config = dict(
    model='image VAE',
    translate=0.12,
    encoder_norm='rmsnorm',
    encoder_qk_norm=False,
    encoder_inner_norm=False,
    decoder_widths=[64, 128, 256, 256],
)
Rows from block 4 of the encoder of a small image VAE, named by matrix and row number. Rows with one number within an expert belong to one neuron, the router's apart. Each number is 200 + 40 x the weight over its row's rms, rounded and kept within 0 to 999. All counts start at 0. After the name is the row's rms in percent of the matrix's.
Before each expert's rows are labels from the 100 images, of 14976, where the router gives the expert most weight on average: "top examples" is what is common among them; "patch colour" is the nearest of a few named colours to the mean colour under the peak. Only what is clearly more common there than usual is listed. The data: patchworks of several textures. In brackets: how many of the 100.
# router: router (encoder.blocks.4.mlp.router.weight, 4x96), inputs 0-95
# gate: expert gate (encoder.blocks.4.mlp.gate, 4x96x96), inputs 0-95
# up: expert up (encoder.blocks.4.mlp.up, 4x96x96), inputs 0-95
# down: expert down (encoder.blocks.4.mlp.down, 4x96x96, transposed), outputs 0-95

# expert 2
top examples: orange (92); red (72); patches: two (67)
patch colour: orange (31)
router.2,093,277,285,159,213,195,173,282,161,206,220,199,165,113,202,210,217,212,226,227,262,189,222,206,251,196,173,140,175,219,184,129,107,196,212,292,200,165,171,206,208,231,223,196,155,227,166,248,120,153,230,218,215,225,170,108,227,226,167,172,176,177,179,180,259,270,200,170,258,215,207,186,177,162,157,204,165,154,261,168,170,211,205,231,289,178,192,214,226,124,242,237,210,197,225,182,152
gate.16,086,216,239,193,166,243,229,227,186,163,185,169,145,122,200,200,166,141,209,200,173,175,228,271,205,213,165,226,200,200,273,181,146,268,171,244,200,229,157,163,258,160,200,200,225,296,200,142,200,246,168,168,135,200,200,200,169,166,286,200,256,200,168,255,149,200,200,200,107,200,200,162,189,200,248,168,200,200,226,200,200,206,118,268,249,200,181,200,200,137,200,142,152,200,224,77,157
up.16,094,233,200,200,253,245,177,200,183,200,200,128,200,230,226,186,200,278,222,173,265,200,200,200,200,226,240,143,144,212,241,200,195,200,138,200,257,182,235,200,186,200,141,223,147,115,200,182,230,200,200,200,195,200,263,337,278,200,138,261,284,250,200,200,160,200,199,188,136,157,206,204,243,197,200,200,236,247,200,245,240,167,223,200,224,242,107,302,200,200,244,165,178,208,210,268,200
down.16,092,128,254,200,206,200,185,286,173,256,200,220,200,204,168,240,144,200,226,143,133,200,247,109,200,255,176,169,166,248,200,200,172,200,200,134,163,200,228,222,118,256,211,200,204,205,124,279,171,222,221,155,258,200,162,244,200,234,157,200,173,157,234,280,117,246,262,200,200,266,200,249,200,200,155,200,200,145,134,250,201,200,203,200,179,143,228,146,200,184,200,200,133,171,154,172,200
gate.17,132,143,161,200,251,200,200,200,200,233,203,200,203,200,200,200,200,204,184,267,200,200,222,229,170,241,200,279,177,242,246,200,200,200,147,176,224,204,259,95,267,169,256,173,200,355,200,162,167,178,200,104,158,200,152,189,261,237,262,200,200,181,200,200,197,200,143,200,150,257,206,227,200,277,236,183,200,154,176,219,200,200,144,267,200,212,184,117,197,200,182,98,200,200,166,200,163
up.17,132,230,200,255,200,189,192,200,200,168,200,177,200,201,200,172,227,282,125,214,169,200,132,200,200,192,188,200,247,215,200,227,200,236,200,200,191,200,200,200,200,99,273,150,200,261,200,240,171,193,200,228,208,200,200,120,223,234,267,101,241,200,144,200,200,148,220,196,200,200,200,104,173,271,236,185,200,96,270,87,160,200,226,200,159,176,266,200,200,200,143,200,245,285,223,200,164
down.17,136,200,230,235,225,196,228,200,192,200,200,137,251,225,243,163,213,200,167,222,200,82,200,187,180,200,170,222,271,122,183,200,144,277,200,200,200,143,206,214,272,190,200,200,175,226,268,200,200,138,200,200,204,201,95,272,214,158,244,272,200,200,229,173,187,200,200,200,270,165,200,200,207,125,200,200,200,200,200,146,200,131,166,245,236,238,167,201,168,183,128,207,268,200,285,114,138

# expert 1
top examples: white (99); patches: two (75)
patch colour: white (76)
router.1,111,137,128,277,120,184,276,217,139,177,154,203,266,247,239,143,208,300,234,232,176,247,202,173,273,149,219,156,177,174,156,226,213,197,131,135,243,202,138,211,223,136,182,206,201,248,240,219,208,233,238,234,198,207,229,204,250,211,211,215,190,158,149,198,156,205,189,214,158,214,190,168,237,208,236,222,265,232,209,203,226,175,154,216,186,124,196,216,153,203,181,192,224,276,249,176,123
gate.16,107,200,172,200,232,200,182,99,251,234,237,200,149,230,200,170,200,216,150,200,200,200,200,263,175,207,242,200,200,205,290,200,200,265,200,200,174,200,200,181,167,160,258,200,165,259,200,260,200,262,159,232,255,200,164,101,200,211,200,40,150,135,225,158,238,173,269,292,200,227,200,200,200,200,224,200,207,162,157,200,180,268,240,200,200,200,200,185,232,145,235,200,200,192,210,121,167
up.16,096,200,200,200,172,166,179,200,231,228,200,188,114,279,230,146,256,285,129,256,261,200,200,167,272,143,263,143,132,256,229,187,208,261,240,127,175,200,169,249,200,135,200,148,200,200,126,253,239,200,154,235,200,171,200,132,200,236,265,200,171,149,158,143,210,200,189,237,200,268,200,200,200,200,200,200,155,155,245,123,172,233,255,237,200,227,200,200,261,206,205,200,200,208,229,200,200
down.16,098,200,169,200,116,227,200,176,141,200,200,268,200,200,170,200,200,200,166,241,223,257,206,230,200,190,200,190,200,274,200,200,156,200,220,200,141,240,266,218,215,200,218,280,270,200,200,200,252,200,249,108,211,208,157,153,214,200,200,184,247,200,223,161,200,194,140,224,208,192,150,262,200,267,200,200,200,211,109,257,200,233,266,200,234,103,253,200,285,271,200,200,123,224,200,242,299
gate.17,100,148,200,209,240,307,200,200,275,253,200,197,138,195,164,213,249,154,211,200,277,318,189,183,179,200,196,233,168,200,314,258,200,200,168,200,200,200,200,273,200,209,129,142,230,187,177,200,172,200,234,275,200,201,131,200,258,160,193,173,180,200,206,200,271,200,228,200,160,158,200,225,200,281,211,254,201,200,216,176,200,200,166,200,200,187,243,248,200,267,200,141,217,170,166,296,200
up.17,098,200,169,251,234,230,208,114,238,250,173,222,192,261,200,155,226,210,203,285,200,287,215,215,183,126,200,200,200,195,185,211,257,246,162,271,263,200,190,227,194,200,136,194,180,164,147,129,197,200,200,248,299,200,172,243,167,200,278,200,193,152,237,68,123,169,200,208,200,225,213,200,177,200,225,165,200,194,200,200,232,200,234,178,134,200,200,210,200,200,200,200,272,258,241,278,176
down.17,098,259,215,253,200,206,200,155,178,216,200,200,152,227,247,192,200,196,144,200,132,227,160,244,233,200,180,143,158,146,171,169,214,104,203,204,200,203,220,214,200,227,224,145,200,200,200,165,273,152,200,215,239,227,153,200,174,128,261,128,232,200,151,200,209,200,156,200,234,250,200,84,183,131,200,259,189,200,145,166,200,200,200,200,143,279,121,200,234,233,172,200,200,337,200,200,200

# expert 0
top examples: purple (88); patches: two (68)
patch colour: purple (72)
router.0,094,187,250,221,223,219,89,195,310,282,175,146,160,283,215,247,128,208,164,183,214,193,237,164,196,197,203,192,239,263,182,212,130,235,197,185,199,264,155,231,149,187,260,180,172,165,214,172,277,263,166,209,264,152,180,235,179,145,168,170,222,230,212,221,181,142,204,219,213,194,159,283,154,262,159,194,206,195,131,214,225,150,182,201,177,178,200,163,205,169,222,160,164,202,198,188,249
gate.16,089,201,183,200,200,235,228,236,200,113,200,104,174,177,283,200,200,250,200,173,145,198,200,199,200,200,273,206,274,200,196,210,262,204,200,200,189,205,120,185,157,245,237,267,242,200,215,205,250,280,202,179,137,168,232,200,200,185,102,200,157,214,145,228,258,200,201,200,296,212,175,236,200,254,200,200,203,200,228,240,212,203,118,200,224,92,200,201,182,163,176,207,99,200,200,147,207
up.16,093,200,191,196,291,188,133,200,200,212,224,214,158,259,187,190,209,213,189,200,240,197,200,157,155,166,179,273,195,117,157,200,200,200,200,158,168,110,200,181,128,200,256,235,200,200,200,206,169,200,184,200,195,155,200,183,178,265,213,200,200,200,198,235,215,200,208,200,111,200,191,272,105,245,200,177,191,147,358,155,236,135,209,227,134,147,172,200,188,164,197,184,206,151,200,141,126
down.16,086,200,137,200,239,277,200,231,200,237,200,200,152,200,200,181,189,200,212,235,361,138,200,200,189,173,218,208,200,238,250,267,200,219,200,255,205,200,200,200,238,200,200,254,200,224,213,189,130,200,194,223,190,233,200,200,208,176,224,200,76,200,99,163,200,195,216,198,297,235,215,200,188,200,164,200,234,233,200,125,212,200,200,176,200,256,207,293,195,200,200,205,201,291,277,200,275
gate.17,090,200,147,200,200,136,172,234,110,220,141,254,202,200,166,258,257,91,251,200,177,241,251,200,184,235,200,200,175,200,200,200,200,216,200,166,231,200,199,194,200,199,200,150,185,225,181,226,237,200,232,200,162,179,260,200,146,272,200,155,200,200,200,199,241,283,194,200,204,200,200,229,200,168,156,289,200,111,200,246,200,133,197,183,128,200,200,237,135,200,254,215,200,71,157,110,200
up.17,095,95,253,240,163,254,194,264,116,159,264,200,79,200,181,200,200,200,188,258,126,228,176,218,223,230,281,181,212,200,197,185,271,200,200,190,200,243,239,243,192,222,223,188,200,200,161,247,200,203,257,265,227,201,224,131,222,200,172,200,129,200,167,164,274,200,234,211,236,181,263,151,234,201,231,135,225,167,200,200,183,200,200,200,279,238,233,217,252,200,187,161,236,200,168,267,163
down.17,096,103,172,155,200,200,280,283,140,241,200,200,200,200,200,200,154,110,200,200,200,200,171,200,200,200,259,128,200,251,200,119,153,120,200,204,200,276,261,114,200,156,114,148,181,148,200,167,223,200,279,256,200,227,222,167,201,187,211,195,200,197,225,200,163,200,168,174,200,231,178,200,200,200,200,174,200,262,140,244,248,82,253,200,172,222,247,200,200,232,200,200,209,173,198,200,207

# expert 3
top examples: green (84); patches: two (67)
patch colour: green (59)
router.3,101,254,144,225,218,172,240,193,148,249,188,210,264,178,145,174,129,169,234,175,175,189,253,171,175,182,204,223,164,131,240,222,247,126,243,158,248,182,197,167,244,206,134,206,190,166,157,199,224,106,180,197,165,293,177,197,177,213,164,224,248,185,165,258,228,185,215,185,136,213,261,152,157,184,207,187,201,147,122,131,219,209,176,240,158,223,193,257,229,163,183,284,186,189,158,282,194
gate.16,106,187,200,193,146,200,168,200,200,178,200,207,154,259,224,252,176,200,174,158,192,138,200,256,234,236,209,200,264,167,172,200,200,274,171,124,190,69,210,200,200,251,250,180,67,200,141,200,293,251,143,200,194,224,200,209,160,200,179,200,220,154,155,200,200,200,217,165,243,200,194,142,200,136,200,156,200,200,135,123,200,171,235,200,169,267,250,144,211,200,200,200,232,265,214,161,214
up.16,101,166,211,288,200,121,200,249,208,200,146,200,146,200,136,200,200,156,128,200,227,144,200,200,200,200,130,220,172,142,200,225,200,200,237,172,237,198,159,200,200,118,168,180,200,183,200,206,200,91,200,156,256,259,72,210,200,114,268,181,200,128,238,161,205,147,226,160,200,191,265,200,211,224,200,200,200,188,200,200,216,288,186,245,200,200,200,284,173,203,207,146,200,198,250,200,200
down.16,107,165,200,204,229,131,145,235,200,200,200,196,159,200,255,234,148,200,255,200,191,165,200,225,161,199,200,165,247,144,172,200,143,201,260,105,200,173,200,200,200,220,200,259,264,134,152,164,223,220,158,162,229,200,259,200,200,278,180,182,200,200,260,262,250,200,200,196,200,136,200,200,156,145,152,200,200,257,240,127,200,177,200,162,312,192,246,229,133,200,270,266,200,200,200,295,174
gate.17,106,190,200,187,254,200,215,200,200,103,204,182,215,186,203,212,224,200,200,148,123,227,231,200,212,252,148,331,185,200,169,200,200,180,200,155,150,280,200,147,250,200,200,200,281,165,200,200,90,209,121,173,144,200,221,188,200,140,200,152,200,200,208,200,293,203,221,156,180,149,179,265,200,219,255,200,200,210,226,179,222,200,112,145,205,153,200,200,200,211,200,258,154,225,152,200,118
up.17,092,218,200,200,200,213,155,263,257,200,249,200,200,211,237,242,231,242,200,200,245,210,200,204,161,185,208,182,166,270,155,288,304,225,200,143,200,160,281,191,200,226,227,223,159,200,169,235,152,200,271,200,184,235,264,194,273,200,146,200,200,200,240,209,215,244,200,169,306,207,171,253,157,169,200,218,307,181,264,221,209,200,237,200,178,151,251,200,200,280,200,271,200,119,189,200,169
down.17,092,200,159,248,200,163,259,200,200,199,172,200,244,90,188,168,219,228,239,216,200,174,200,293,231,236,240,275,245,93,235,200,200,80,200,170,172,191,163,217,147,220,217,282,200,137,200,181,200,237,200,148,229,244,206,133,227,177,200,230,200,159,200,200,200,178,163,200,200,200,206,232,171,301,225,221,164,243,135,200,200,200,200,200,201,200,296,281,166,213,209,243,183,201,200,254,200